Weights of a small self-supervised image encoder: 48-pixel images.
Rows from block 4 of a small self-supervised image encoder, named by matrix and row number. Rows with one number belong to one neuron. Each number is 500 + 40 x the weight over its row's rms, rounded and kept within 0 to 999. All counts start at 0. Numbers have three digits each. After the name is the row's rms in percent of the matrix's.
After each neuron's rows are labels from the 100 images, of 14976, where the neuron reaches its highest value: "top examples" is what is common among them. Only what is clearly more common there than usual is listed. The data: rendered rooms with furniture.
# fc1: MLP up (model.blocks.4.mlp.fc1.weight, 3072x512), inputs 171-341
# fc2: MLP down (model.blocks.4.mlp.fc2.weight, 512x3072, transposed), outputs 171-341

fc1.734 091:500500500500500500500500500500500500561570500565500500604500575500500500500500500500500500443500415451500500500500500396500500500418590376500500500500605591500500500500500500500562542500500500500500500500429500450500565500500557500551500437500500574500500453500500500500500500452500500435445500420500500500500500500500500559500500500500415456500500500580500500500545422500500553500560500500500500500500500500568500397500500440547500555447441437500587568500500500562500500500500500500500554500500500568547445500500
fc2.734 082:500500500397500500500550500500500425500500500500500500500544572675500500500500500553500500500500500500500500500433545500567500500500500500500500464602500500500500500425416424500500500500430500500500397500500500537605569500500500500500500500500500500554500500500500597449500500500500411418500500638500500500500557500500500500500420500500543500500500500500500500500500500601500500500500500445500553500500448500569552500500500500500500500500500500500441500555456500500500500500500500500500500500384500458459427566500
top examples: teal walls; green walls

fc1.745 107:500500500500597572440500500500500500500559500500500500591442500500424500500500500455500500500500500414557500571578500500500500500500500500438500500558500548500570500446500500500500500500595448500563556500432578500500500578559438500500500426500450500500604500559500556554500539500550500500500500447500500500500500557500500500500463500500553564500579500456500618500500500500500564602500500500549500557446572500539427447500500500571460500451500500500544500562559500448500584500500500545500500500500500500573500551500
fc2.745 125:500448545500500500500500529471500500500500500500500500500500500500421613572500500500460461526500500500576500570559500500438500500552500500500557500500500500500500500500546559463402500397500500583500500531437439500500500443500500500500454500533500500589403500453500500500500500556536562500500500500444411500500500500500500532563500500500556459597549500410425427500621500500500412500500500564433500500500500454500500500542456456500580476500500540443422500541454500500500500500546500411570404522500500550500500500472
top examples: red walls

fc1.39 098:500500500500500500412500500500500500500500500427500440500417500500560398500500500500584500500452419500500548500500500500500500500500500500552429500500500594552431500424500500500500500500500500500500500559500553500500450569500500500500607500500401500500539420500500500437555500500500500500452539419500629429576449438500378500441500500500386500500397500569500582396500500500500500500554500500500500500561500555500500500430573500545431500500572595443561500500500500547500543575575500578500568500549458500500561500500
fc2.39 108:500500470484500500500500500452425500500500500500500500500500500500472500500500500500500500455500500580500500577500500447500500500500453500500500555549500450500500500607500500500433500500500500530500444565500472500500519500500500500409500561500500389500500500500500500596546500500565500655500500500481593500558417474500596500500615500521500469427500500500484463406500500500451500500596500500500405447500500577437500500500555500500500500500500546461500500500573500500500500533500500500500458460500500449500500408500
top examples: red walls

fc1.112 104:500609551500500500402456500500500500500500500500500454500500500500500427500500500500500500449500500500500407500500594500500500500500500459561500500500500500500500500549500500557542500500500445563500566456559500500500500500417448408500500573467577500500541500500563500500500500500500461500500500500500500500556500500466500500445500438500500500500407500500443623500500559500434500500579500441556456500500439500578500500500500500500455500500500594500546442401419563500500550500593500500500500563444500500500500407500
fc2.112 105:449447500500500441500500430381500500500500500500500500570500500500500500500421500500500500448500500500576500500500500500471570462500500558500587551500500500394500575582500587500425500561552438500500442500559500500500500500448434500402600544500500500500448500500567500584580500500500500558535500451500576500597443500500577450500547500500500500500500500500500500443465500500500500500553500500500431420591500570500560541500500500500500555500500541500566500500579500458500500500500412500500500415500500452500450411447
top examples: red walls

fc1.537 104:500500500587457500500500500500500584500500559556422500575500500500457403548500500500500500419500500500500500500500500500500500500440600500500500500500500500500500420500500554500500448448500446500500584500500579500500429597500500500500544500442450539437500500500561500548500408500500500500565500500500500443500500565500500500407500500500500500500435452500622557500500500500414500500588500500500450500500500500500500438500458500500500500433500500500500535500555500420559500500500500500500500500556500500500500500500
fc2.537 098:500500500584500500500500500500438500500543500500578423500500500419500465543500500500500426500500500500500549500500500500500500500500500419500460500376500411596500500500500500500500500500500500500543500500500500558500500500500500500566500500500500461382500500500446500413500500500500500500599500500593500500500429621500440500500562500500500556500500632500500500500500398500558347500500439500500500500500500449500500500500500500521500500500500500500500500500418500500500500500500500572432585613500500595500500500500
top examples: teal walls

fc1.418 091:500500433500500500620433500500500500500500500584500587500500434556500500500500500438500599500566500500500417450546500500500500500500564500414500500583500500554380500500600446430500568500500500500542500500500500500500500500500500555500500500500500500393500582500500568402500500500500500556500500500550500500500500500500560500500500500453419500500500500500543500500500500446500500500422500500500500500500500500500451500500500442412500500500500500500561500500421500500446500411500500439500500500432500500569500500500
fc2.418 090:500431500500500500500500500500500500500383500500444500538500500500551558500528500500500526500500431500500500563500500437500579415500500552500566500500585500458587549500500500500500500560500500439500500500500500500500546446500500437500580500500443500575500500500500500650500442500500500500500500428500500500500500454419595470500500394500553500500500456500500500433500500546500500500500586421500500500565500547500500500539500500500500500429500500453500390500500500500500500553578444500500500500500452500441468500406
top examples: green walls

fc1.214 102:500500500550554500500433452427500552500542500500446552458500500423500442500500585436500500500500500500500565437588500500500500500437500500439500500500560577500500500500500500500562500500500500458604553563551500500500500500500500500500553500500500571500500500588460500453500500500554500556500500500500500500438500450500500500500500500500500500500500500500500500500500500500460561500500500500500500500500500500500500547500500500500385447427500565500450414500500500403500500500454500574500500500500500500500500500500
fc2.214 080:500500500500500500451500500479393500500407500500500500500500500528500533500500500555500621500500500500516500558500500500500500500366500586381500500500430500500620500585500500500500439500500500500500500500500470500500575500500406500407500500500500500500475500500500585500500500500500608628500500500563500413554500458432500344500500500500500500500500500500500452442500500500500500500500500500500427500596500500500500500500500500500500500500500500500500500500613500554500500500500500436500426500500500531500528420500
top examples: red walls

fc1.505 090:500500500500546500500432500500500603545500439422500500500500500437500412500500569454568590500500500584500500413500500500500500500500442559500437500500500500500618500500449500500567500606500500500570500500500437500500432500500500500500500500500423500500500436500500555500500442576575500500430500500432500446500500500500500500566500500500500500500500500574500593500500500500438500500500500500500500500500448409449500500500500435500500553500500452500437500500500500500449557430500500597500500500573500500500436500500
fc2.505 076:500500500609500500500500500500500500500500500500527500500500500397613500599580500500500500500420500500500613500500500500500500500500500500500500500328500500500500500500500500500500500500500500500500500500500500500500500500500500500606500500500500500500500500500500500402500500500500500500615500500654500536500439614500407500500567500586500606500500500500588500500500500500500500500500500500601500500500380500429500349500423500500500500500500500500500500500500500500500500500500578648500500500500500613500500500500
top examples: orange walls

fc1.29 098:392564500500500500500500500500500500500418500436500500500500500414439500437500500500500588500425500500430500416500500500500500463500500440500418500500500500500500500500500500576500500547500500500500500557500500500500500605500500547548500500500550500500500500500500500500500555500589500576500500426500500500500423612500500500443561544500387500500576500500500500423500596423500416446500500459500500500415500500382500500500500500500500500447500500500548500350500454549500500569542500500500500429500500500500500500500
fc2.29 105:455500566500500446456530465413500500500450500451500500500500578500500596500474447584560558554500500537590500548500562450500500500587500541500581596500526481500500560500500500430435457500500500500435500551421449500500500442500500500500500539500442500581400500500500500604586500500500500500500500500500500500584447416500500500500500462500545500562500413417500500380500500544500410500500595500433500500500554500500569557543464500500500500500592500500500478500457500500545500581500500500500441454500500500446500427420
top examples: white walls

fc1.435 105:500500500500500500500573500500500500561500500558500500500500606500500500628500420428500500500500500442500500500553500500500500500500500351500500583500500500500431500500500500500550580500427545592500500500500500500500500500567500451500500500500500500552500403608500500450500565500500443500500500430500432583432500500500500500500500500447500500445603500500500500500500500500557500500500588500500500548500500500452500500588500500500500439500500500500500500436500594500500500500500500500500500500591500592500500563500
fc2.435 146:500463565444500500547500500500564468551535500548550457500523523500484601556500500563419500580500551500511473500500528500536500500500500500446559468547450500446500500500460459411468500422500530548412439466388431500500607500500500500529500500528500557526452500405500458500500500535461500451500435589500424549470532451422500551500500534438500444544500454500473438526580500520500469500500558500486557500465500448500500559500500500455589500525500465500465532500434500545531500500440500448500421500476559500426500544500
top examples: brown walls; orange walls

fc1.642 098:405586500500500500500593500500500500500500500500500500500500500438500446500500500408500500500500500500500500500551500500500500500500500551558500570500500547500582500500500500500568432584573500500500581500500500500448500500500500604590500500500500500500570500500500500559500500500572500438500553448500500500444500500575500500593422500624500500500500500410500500403500500500566500550564500500500585500500500500438500500500500500500500448631500500500500595500558500434500500593500443500500500433500549500500547500500
fc2.642 070:500416500500500500500500500500500500500500500500500500500500600500500500500500500448500500500500500500608500500500602500500500500500500500500500500500500500500500500500500500500388500500500500552500500500434500500500500500500500600500500500500500500558500500500500500500500500500500500500646412500500500577500500500500500500500500500500500500500500500500500500500500500500500332500500500500349500500500500500500600500500500500612500500601581500362500453500411572500500562596500500500547500457500349500475500500500
top examples: purple walls

fc1.274 088:416448500573500500372500500444500500500500500500500500500500500500500500554500500500500500500500500500500500500580500442500500500596500500500500556500500500500574578500439500500500500500500500500577450604500500500500500500500500500560500500436500404500500500611500500500500500566454500565405500559415500500500455452500500500500500500500500500500601500500500500438597451500500500436500600416500500500500500500500500500647587500600437500406500500500500500500500500500500500541500500500592567500500500500500500568400
fc2.274 063:500500500500500500500563500500500500500500500500500500433500500553500500500404500500500380500500500580500405608500500398500500500500500500500500500500500500500500500570500500500500500500467500500500500500500500500500500500500500500500500500585500500500414500500500500500500500500442436598532500500500500394500500500500500438500453500500500500500398500500449458500500500434425539500564500500500500386500444618553500500500541500500500623500500500500500500500500556500500550500424500500500500446500500421500642500601
top examples: white walls

fc1.273 095:500573500500500500500500500500577500500500571500558500500500500500500500500500500500500500457500563569500500500547500500500500436500450500607500500500500500500500500500500610445500500500500500500500500452500552500500500500500555500500417500569500430500500437500591500500439500500500600443570500500500500400500500500500500570560500437500500500500568500454582400500500500363500500500435500500500500500447500543500500500500562500500444500442500567554548500456500500402500500556500548500500500500550500500582500563421
fc2.273 096:554417500500583500500500500500589500555500500500500500571500500500500608500500500500500500500405500500549500500582500500500500435590500500414585570594500500422500500500500586420410500419571500569500500500445500500398500500500500500500500500500500500586500500500500500500500500576500579500500404500500500500500500500418500500500571500427500435592546439500500500500587500500500500500448500500413500572500590500500500500500500500500500473451500500461500500500500453500500500500500500456635419500500435500442415500458
top examples: red walls

fc1.632 090:500500500500500500397500500500500500441500500556500500583500500555500445500500500404561500500398500500500419500500611500500500500555559500500500500590500500449500500424500571500500500452500500500570500500438440500500500500500500500500500500500500500500584432500579500500500500420500584568398500500500500500586457500500500372444500500421500500500500500559500500435500684500429558430500500500500500567500500423500500500500500500500500427500564383425500500450500429420500500500500500500500553500500500622420500438500
fc2.632 078:500581500500544500500560500406500500562571500500500595500500500500500500500500500500500459412533500500500463500500500500500500500500563500456500500500500614500500500565500500500500500500500500500500500500500500500500500500500453500500500500500500500500468500500500569500500500440500423536500500500500574427500500500500500408500500500500500500390463500500500500414500500500500589500549500500500500500543500618553500500500576500636532579500500500500500500500500500500431500500369500500500500312500500500500570500550
top examples: white walls

fc1.629 092:500548500500500500500500441500500556500500500500500577500440413500583500500500500388500500500435385500500589500500500557500500500416500500500423500457561500500500500500422500500500500500500500500558576500500590500500500451435500500500500422500550549500500500500500500500500500500500500598500544500377500500500500500500500500500411500500500437500500500500556500500500500500543500500500500500500500591500500500449437431411417500500500500500500500500436500500500558500500500500500500500500500500570500500561500500500
fc2.629 111:381556455500441411500500389500500500500561500500500449500442500500500442500425500500613500500441500500500526442500500500420577500500500390557500500500500500500373500575500500500533500500500500500500500500500534500439500500500453500565609500500582500433500482500500500483608561500500456500500500500500500500500500571500500500416500500500376500500500500581538530500500530415500500412500500425534500567500500500500500500500422500500500500500500500575616500500500500500500500500500500500500568500500500604575500500500
top examples: green walls

fc1.69 099:500500500500500500500586500500500587554552500500566500597500500424551500547563500500500405431500436500500500500500466500500500500500500500500500437500500500500592500500577500428500392500500573500500550500500500438425500500500500500500500500500500546443500415500500500500429500500500500500500561500500500560500500594500500544500542500500554500500394500500551456500563500500500582500500500500595500500500558500500500422500439500500427561447500500500500500568576500500454576500500500500500561500553466568618500500449
fc2.69 083:500500500540500500599500536559500595570500500627500500500419500416569500500500500469500500500418500500500500407500500500449500500405500500500419436500433500535500437451500500500500578500500552460500500500500500411441500542518500500553500449500500500378613500452500500430500500500500500500500500500562500457500500582500500500500616554500500425500500500604577539545500500418500500544500500500500500500500500500500414500500500500500500500500451390500500533367500500566500577469500500500448555500549500500500500609500
top examples: purple walls; blue walls

fc1.288 096:500500500500500500500500500500500556500500569500555500500436500500577416500500500500500417418500500500500500500500452500500550500500448410564420500500621500589648500500413500500552500500560500500500577500596628500500436500430450402500500500500500500500382500567500500500500426500570429500581500500500547500500500553552500500576500450500500500500500500391500500500463500401500500500500431500500500500593500579500500424500500441500410500500441500500548500612600562424427590500500500500500500500500500500545500500455
fc2.288 098:450500500500500500500569440456563500500500500460500500500436577500500500574500500500583500431391500500500500426500551500434500424500500500500452545500500586500407500500500541567500500500451500455535500511500590500446445570543500569585533400455500500500583500500500500500550572500500397500500500500500554500500433599588500500472500459500500500500500500548546582500500604460500500500541500459464500500500500500500500500557453500545500500480500500500500468500500573500383643500500500500500564500579392578500500500500
top examples: orange walls; red walls

fc1.199 094:500576500500500500500559500433424500569500500500500574500500500445500500500500391500500500500500500500500500500500500500500500500500500500500446582559430500500500500500500500500500439500500500500452500574500500429500500500500500500500555500457500435500500500500500446426552500500450500500500500573386500500569376500545500500557500452500581409440500500555500561394589500500500500395578500500500422500500553500500500500582500500500500441444500577444500500500500500439561500581500500500500571423500557500545500500500
fc2.199 083:500575500500550500369602436332500500540500500386500500500500500544556500500630500500500500500542500500500500500414500500500426431500500500500500652500566500590500500500500500500500500528500584500554426500500500500565500500500583500500500441470500365500500548500500527500500500500587500564500500528500500468541359500606500500500500500500500500459500428500500500356500440500500500500500500500500443500500500541530500500500500500578500500429598500500500500500500500500500500500430500500587500500500500500500500424500
top examples: white walls

fc1.517 097:417569500500500500500500500500449500569500500500500500433500500500561500380500500500500500425500500500438500500500500500500500500500580449500433432500500500500500500500500500500500559500500438500500500500500500500500500500500500432570568438500500500417500500500500560500500417500500500500500573500500500449500500557500500500563436436500500440500500500500443453431500500500500500500500500398554500500500500500500500500500500500500500463500435500500500500500500500500444500500500500500449632500500552500500551500500
fc2.517 115:544500545449542500500500500500500542500461406500458500532500500534556500500500500500500547500453500500500500500427500500500500439457500500500500500458576500500585500401386534500500500573528500340439500517500500500500500536539500458500549500500450500552549500500449460550500453412500500500413535500500500500500577425576500424546500473500623540500500459463500538500459500500500500541500589500500549536500500500500556500552500500450481500500500500500500430500500500500500500500500500500500500546547578500500500472449
top examples: green walls

fc1.335 098:500500500500500500500500500500500414500500500555500433500500590500500500597583430500500500500500392500500594448500538500500395500566500500579500500500500500556500500457500500500569500411500500500500500500500582500454500500500500500500500500500552500500449500500441500500569581449584500414500500559500500500500500500500500500500500500500463500441500500500566500500500500449620500500500500500500500580422500500500414500584500431500500500500500606500500500442535593500500500447500500500565500500565584565500500500500
fc2.335 130:500443550466500500500500535500604477556557500500533452500500500500500600611500500546418500559500500500528500500500534500500500500521500553443568500537500550447500500500500500401453500401500500580426500500387476500500576485500500500500500500500500565535471500428500500500500500561500500445500448551430421548500500466396500551500500500420500414566525457500500464534639566500468464500455551500500551500500500452500522500500462500460596500500500500474471544500445500500500524500500500455525429500500500500419430552500
top examples: brown walls; orange walls

fc1.35 091:555500500500500500500450405551500500500439500500500500435500500500500500500500453500500500556500500500439500500500500500443425500500500500500500500500422500562500449500500451500500500500500500500500500500500500500500500500500500500500500500500439608500562500500500423550500439500500500394500500500500577500500500500500500500500500500500500572500544500449593500500500500389460500500500500429500500500500418500450500500500500500500500500500500500500500500419500500500449500500586432500553551500555500500500615600428
fc2.35 098:398500500500545500500500500500541434553469500500500500500500611534500500500500500500377590500500500500500410500478500500500440500457500500399430500599500500454473500500500474500500500450500500607500500430461500500500500500560561555500463500500500500500454500481500500456500591500500500422406396535500500500447500500500500500500500566546432500500500500500500500500500500500500457500464500500429500500410482422446500500500616500500452500568500463458500500500472500500500500500500532468558500409500445500500500500500
top examples: blue walls

fc1.433 093:554500500500500500550500500553500556500500500542446500500500500500500559500500500500582400500438561500500447500500500500500555386500609500500556500500500579500500500500500500500500549429500582436500500573500397500445500500601500564569500500444500500500556569455567500500500500500500500500500500500500500500500500500581418444415500500500437500500500500500579566500500500418500500500414500500500500500571500500500559441449426500500586500500500500500500500500500500500500500500500500500442615500500500562500500500500
fc2.433 097:500500574452500500500500500500500433500456500500500500461500500589500500597500421523417597545547500500500500500417500500500500500500500500448500500543500500500500500452500427500500555500431500500500500441454500548607547500500582500500500500500466563544500500453500500422433500500500500406500500631500457597434557500500500500500457580500583500560570500500500500567607500578500500500500500500428571500392500439500500500500500500500500432500500500500396500553438500500500500500500568500500469500470500500437500572535
top examples: teal walls

fc1.111 094:500500500500500500500500449500500500500500500444500500500500500500591500500565431436500500500500500500500500500500418500500500425558500434500500431500576561612500500500374500500552500500500500500500500500500500459592395500500500446500500500500409410500500500581500450500500500500500500556500447500500500443429500500591500500500500500500500564500500500500567439500565551500500559562500500500500500500500500500500500500433574435500500500500500500500431552500500500500444587500571500566500500500500500500551408500500
fc2.111 067:500500500623500631435500500500500500500500500500500500500500500500500500500500500500601500500500500400500500500500500500500500500500500359500500500351643500637500500500500500500500500500500500500500500500500648500500500500500500500500500500500500500500500388587500500500500500500500500500500624500500500500500500500500500500500500500500500500500500500500500604500500596500500500500500500500500500500500500500500500500591500500585500500500382500500500500500500500500500500500500575500500500500500500500500632500500
top examples: red walls; orange walls

fc1.508 108:500451500452500500500414558500500620552500574500500545500500500500577422425500541500437500385436500500458625436597500500440500500500500500500500460500500500500500500500500500500500500426500500500547431455575500500500438500500500500500576500454500500500455500500500500541500431500500500500500421500500500440500500500543500500500500500579437500500553500500500500448461500447500500500500456500500500500500500584500500419449500440547500500500549500500500451500580500500500500500500398500500500449500500500500416500554
fc2.508 089:554415587566500500500500500500500500428500500500500500500500535500500500565556500500500610500500500500500572500500500500500500500500500500565500500413500431500500500500500500500500500500500594500500500500471500500500500500559500500500500500500500500500500500500500500500448605500500500500500500500650500500500500500500500500500500500623500651500564500500500500500500500582500500500500500500500500500500368500413500375500500500500500486500500500500500457500500566500500500500577617500358500500500450500443678500500
top examples: blue walls

fc1.549 095:382500500500500500500500500500500565500500500500500500500500500500500500500500445500500500500500500614500500500500557411583500500500500500500500500500500500436500500500500555500500500500500442500500500621432434500500500500500429580415500500500500500429500500443570573552500500437500500500500500415500585390500500500500500500500573500500428500500500500500553500433500500365500500500431500440452500500573500500500416500500500500555500581500500555500500398500500500500500500557500500500500500390500500430500500500500
fc2.549 086:500500500591399500500500500500415500381500500500561500500500500421500500500500500500500601500424500500500500500500538380500500500500500500613500500420413411500500500500591500500500500599500500500500500500500500500500500500500475500500500500500500500500500500500500500546500500500500500500624500500500500500500447500500500446500500500632500587500500500500574500500500500500500500500500500500500500500500373500500500500500500500500500500584500500500500500362500500500500500500500500500366500500500424500500608500500
top examples: blue walls

fc1.694 113:500631456500500500500551448500500500469557424500500547500500500555578447454500500500500500428500500500414422500500500542500459550500500419500373500500500461500500500457500500500573500500500445418500500500533500500500500500547573500590601500396500572416500500500500500440454500500447500500500547500500552500454560500500436561500500556500500500457500539559500557500500500500426500500500500500616500500414500500500500500500545500500500461500500500500500500500462500500500464500500500500447641500457500500612500500541
fc2.694 138:574500500500500551457549500500464554472500458564452500455543500566545447500500536500524550500500500500468540444500500500557500462469500500500522500473576565500584500413463500441572537570500500394500467520500500500500500500539500453548571500500406500571548463544473477500460466454533500500459569500500500500500547500549451500559444467500577500500500500500500571500440543583563550534476537445551500500500500500546500500559500466443462438440500547500500401567534500500500500500531500559450500548500573466500500500446
top examples: green walls

fc1.423 108:500577460500442500500544500582500590500560500431500500500500500500563440447500568445500500543500500500355427500500500500500500500561500500562452500500500500544500500403567500500587500448500447419500443459500500500561500500500500500500583536400500500443500461500500542500500500500500500500433563500500500500558500593500427500500437500500500500552456500585414500500500500500500500500500500500500500500451451500554607500500500500500426500413455500636500551549500574500500500500556500564500561500500556500560500500500
fc2.423 128:564500500547500500446550500472468554461500500581458500443566500554500434532500541500500500500500500459500544448537500500561538500444461500500518465500545557529561500419500500439588540551500500428500465534500500542500500500562500477500561500500393500563530447549500479500458500500557500500500560500500451500457500500500451500544450500500541500500500500500500573500440526589578544538460500457555500541500500500533500500555500454449464407447500555500500413575550500500533459500533500534429500564500579475500500500475
top examples: green walls

fc1.322 106:500500500500500500432500500500500500574500434500500547575461549500561500596500500500559500429440500500500500442500500420500500500469554500500500500500500500500500500547559500564454500550500500500441500500449500500500500500588500500500500577408500500456563500545500500500500500500500500500500601462500632436500500500500598500500500397577500437500500500500500500500500500500413500500500588440500430500500500500500500500561389500389500562500500500456500500500500500500500500500562434500500428414596500500500500434442
fc2.322 105:500500500558402500500406500500422500389500500500500500500500500422423500500537500500500500500500500500500500500573500500500500500500500401666500500417500434500500500500500549500500500500500460457500555500567500500500500500541500428500500500500500500500500457581427500500546500423557500500628500419500500500500500500500500500500571500500445589500500500500551500500376500500500500500576500500500500500500500500394500428500500500500444500500500570500546500500500500500500500500594500500500500593500500439586598500500
top examples: white walls

fc1.101 108:393500500500500547500604548452567500555594442634500500596500500500541500500500500446500500500428500533500500500500571500500500553434446537500500500500448500555500500500500616451541500500563500591500500500500550500500500580500500443500500500542500500500500462500500383500557583433500500500410500447500500500500500437500455500500500500500500402426500500500500500500500500500500500500549500500444540500500500500500500539577377500500500500458455500500500500500547500500500583500500500500445500500500548607500500500450
fc2.101 135:500500500418570530552500535560529461553500461534543500500517528617500552500500500537448560545500535473500426500433500465500500452500532500449500446543500500462500428500446415442521565500464500537442412445500500500540500500460500500567500500559500555500500473466500500500500500500442500432449500594500500543446548460500500500500469545452500448500500430540500500567533580500500539500500609438500537452500542500500500559500574500500500500500471464500500500465459500500500507423473500500534500465424534454461474592545
top examples: green walls

fc1.658 099:500431500500500444593500500500500500500500595500435500500500500500500500500500568428500466457500436500500549576500500500500500500500573500500500500412500500450500500500500500500500500500500500500500577500500500559500500500581500500545500500434500427357500500500500443500442433500500500589558500379500500500556500500500422500446500500500457500425417500583500500500375500500426500500500442500571500500500500500500500500500500500500617500500500500500500500500550500500500500500500459500500561500500500500500500500500
fc2.658 107:626420500500500500490500444471500500500500500500500474441500500442463593500500500539500500500521524582616500500523500531433500500500500561500601544500500500520500540596536510500417500455500607579500500500500469500500565445500500500500500500454500500500397500447500500500452448568500500500500500500541500500500500425459500500500500552500500500522500500500500411472563456568500483458500450500500500500568500564500500500500490500500543482468500500436444500599500500500500500500500500416500415500500421584429440500482
top examples: teal walls

fc1.723 101:500500500500500500428500431500500500500500500426436500500460500500500500500500500500500500500500500500500500500423500557500442500500558456500500556451500546500500545500500500500548500500500500544575500500500596500500500500500500500500500419500500500561500500543453500500500500500538500556500579500500500500500500429635407546500500500500500561500543500555500500444540562593500500432500500500500400500500500556500573500500500500608447445500565500500500392500500500500500500500596500571500500500500500436500432435500
fc2.723 099:500500500392451500500500500500428500500500446500500449500434500500500500500448500500500500500500500649672437611500500500500500500451500500500480500500500428500500589541500500550430500500500500500541396500559413529569574500500500500411500500500500500500448500500500582500500530500540459500500500500500500500500500500500500500500500567536500500500500561500500426536500453500500445540500500500370500500500500500455500585500567613517447500536500500500418500500500552572500544500500500428452500551437500500534500461588
top examples: blue walls

fc1.627 094:569500568500500500500539500500500594562612500500500500582434500500500500500500500500446500500500500577500500500500382500500575500415500500500500500500431500566561500447500500500500550500500500500563500500500424421413439500500564500500447500500500570500500569500500500448427455500500500500500500500426500552558587571500500500500500500500500442500500500500500500500500500500500500500549500589552500500500500604500446500556500500500559500500500425500500500500500414500500500556500500568500500500636500500500500500500
fc2.627 087:500500500500500500573470500601500415500580500634500500500500479500532500500500500500500500500500500447451500500500500425500545500500500500500500416478500500525500399500500500406569593500500500500500500390500500500500500442500500500558500500500500593408500401500500500421500500500436500383500547500500500500500575500500500500500500500500500500457452509500500500589500500464500500500500500500589500500500500481500500500500488549449500543500390500578500500500500500500500500423500447540436500500500500500500500647500
top examples: purple walls

fc1.31 101:500500500500500441500408500500500500500500448549409500445500500449500500500593500500500500550500500436500560500592500500500562500500552500500500500546616500584408544403500575500566570500556448500600500500500500500576500500500500500564500500419500500500500500500500500500500500500500500500500500418500434500420500500500500500500500436446500500500500500500500636500500500500500500500500500500589500500500434408500500380500500500500500500500500458593500500500602500421562500419617438551500500441581438500500427500500
fc2.31 100:500500500500386440500500409500449500431500421500587500415500474500500500587500500582554500500500500500500520500500553500500573457500500409500558500408500414500441500500500500558500550500421500437500500500500500634500602500500462500500541500500500500500500500500500500500500500500500438500500569500610500580500500500500500500500405500500537550584500579524500500500500500500500500500500500500500500594500500500581500500500424500500500434500500500500500500540442500500500500500536500500429500590500565548500596500500
top examples: green walls; yellow walls

fc1.129 095:500547500500500550500500500500500500500500500500500500457500500440584413500500500500500500441448500444500500407500500500500500500500500500545500565445500500458500500553500500500500500500604462436500500500500500500500448500500453500500500500500500500500500500500500500500500452500500500500500500422500500423500500500500500572431583456500500500560500549458500500500500500443500500556500500437560448500500500500500500438441500500500549443560500560500500500500500500500500500500609434500500500500500500500500500500430
fc2.129 073:500500500500500559500500500500500500500579500500500500500500500500500500677500500500500500500403500500500500500500500500500500423500392500500500500500500500500500500434500564500500500500500500500500500500500557500500500587500500500500500500500500500500583500566500500500500500500500500500500579500500500500500500500500500500500500396500500500500500500500500500500500571500500391500558500500500500500500500543500500500562366423500500500500500500500500500500500500500500543500572500500500500500616500500412500500500
top examples: blue walls

fc1.437 100:436566500500500500500500418500500500570500500500500500447500571500500500500500500500551440450428441500500500500500500500500500450444500441424500500500500500500500500500413500500500558500604500500500500570500551500500500500500450500500552500500500500500500500500547500500500500567500500543500500500571575500500432500550500546500500402500449500561500457500500500445500578500500425500601558445500458449500500563500500583500500500500500407459500500573621500500500500443500447500561425443500500500539500454500500500500
fc2.437 090:500477500500500500500437500500500475402500500455500500461598500500457500425500500561500500500500500538500457565500500383566500500500395528576545500430500454500500500534517444500450439500500500500438500500500500559500500500500500500500472605558500443561458500500500390568554500500500542500500500500500500500500500500500500500500500500568500559500500500387500432438456500500500417500564500584500500500500500500402500500500500500500500500532500500500500500500500461454564500576500500500500435500500500434500594500405
top examples: white walls; grey walls

fc1.705 089:500573500590500557500500500500621573500568585500627500441500500500500500500500500500500562420405395500500500500500500413440500425433500500500500500500455576567564500500500559500439500500500500432581500500500500422500449563500572500438500500548500416453500500500500500500433393500500500500571500500500553428500500500500500500500500500500500432388500571403500546500500500500404500500500500500500500500500500500500500435583500447500500500438500500500500500500500500500500500500500500500500500500500500571500500391500
fc2.705 091:500500500500439500559439500500500500421600500500500500500500500411500500500537500500500500500500403500448583500574500424500500500420500500554547432437422500500500500500500500500500500578500500500500570437500578500500500500500429451500500500500577500425500500582500500500500500500500500500663500500500500500500500609500500500500573500500415500404500500500500500500500500500500500500500500500606500500500500500447500414500500500500500606500453500500591500500500500500500567500575500555332500526500500500500500500500
top examples: purple walls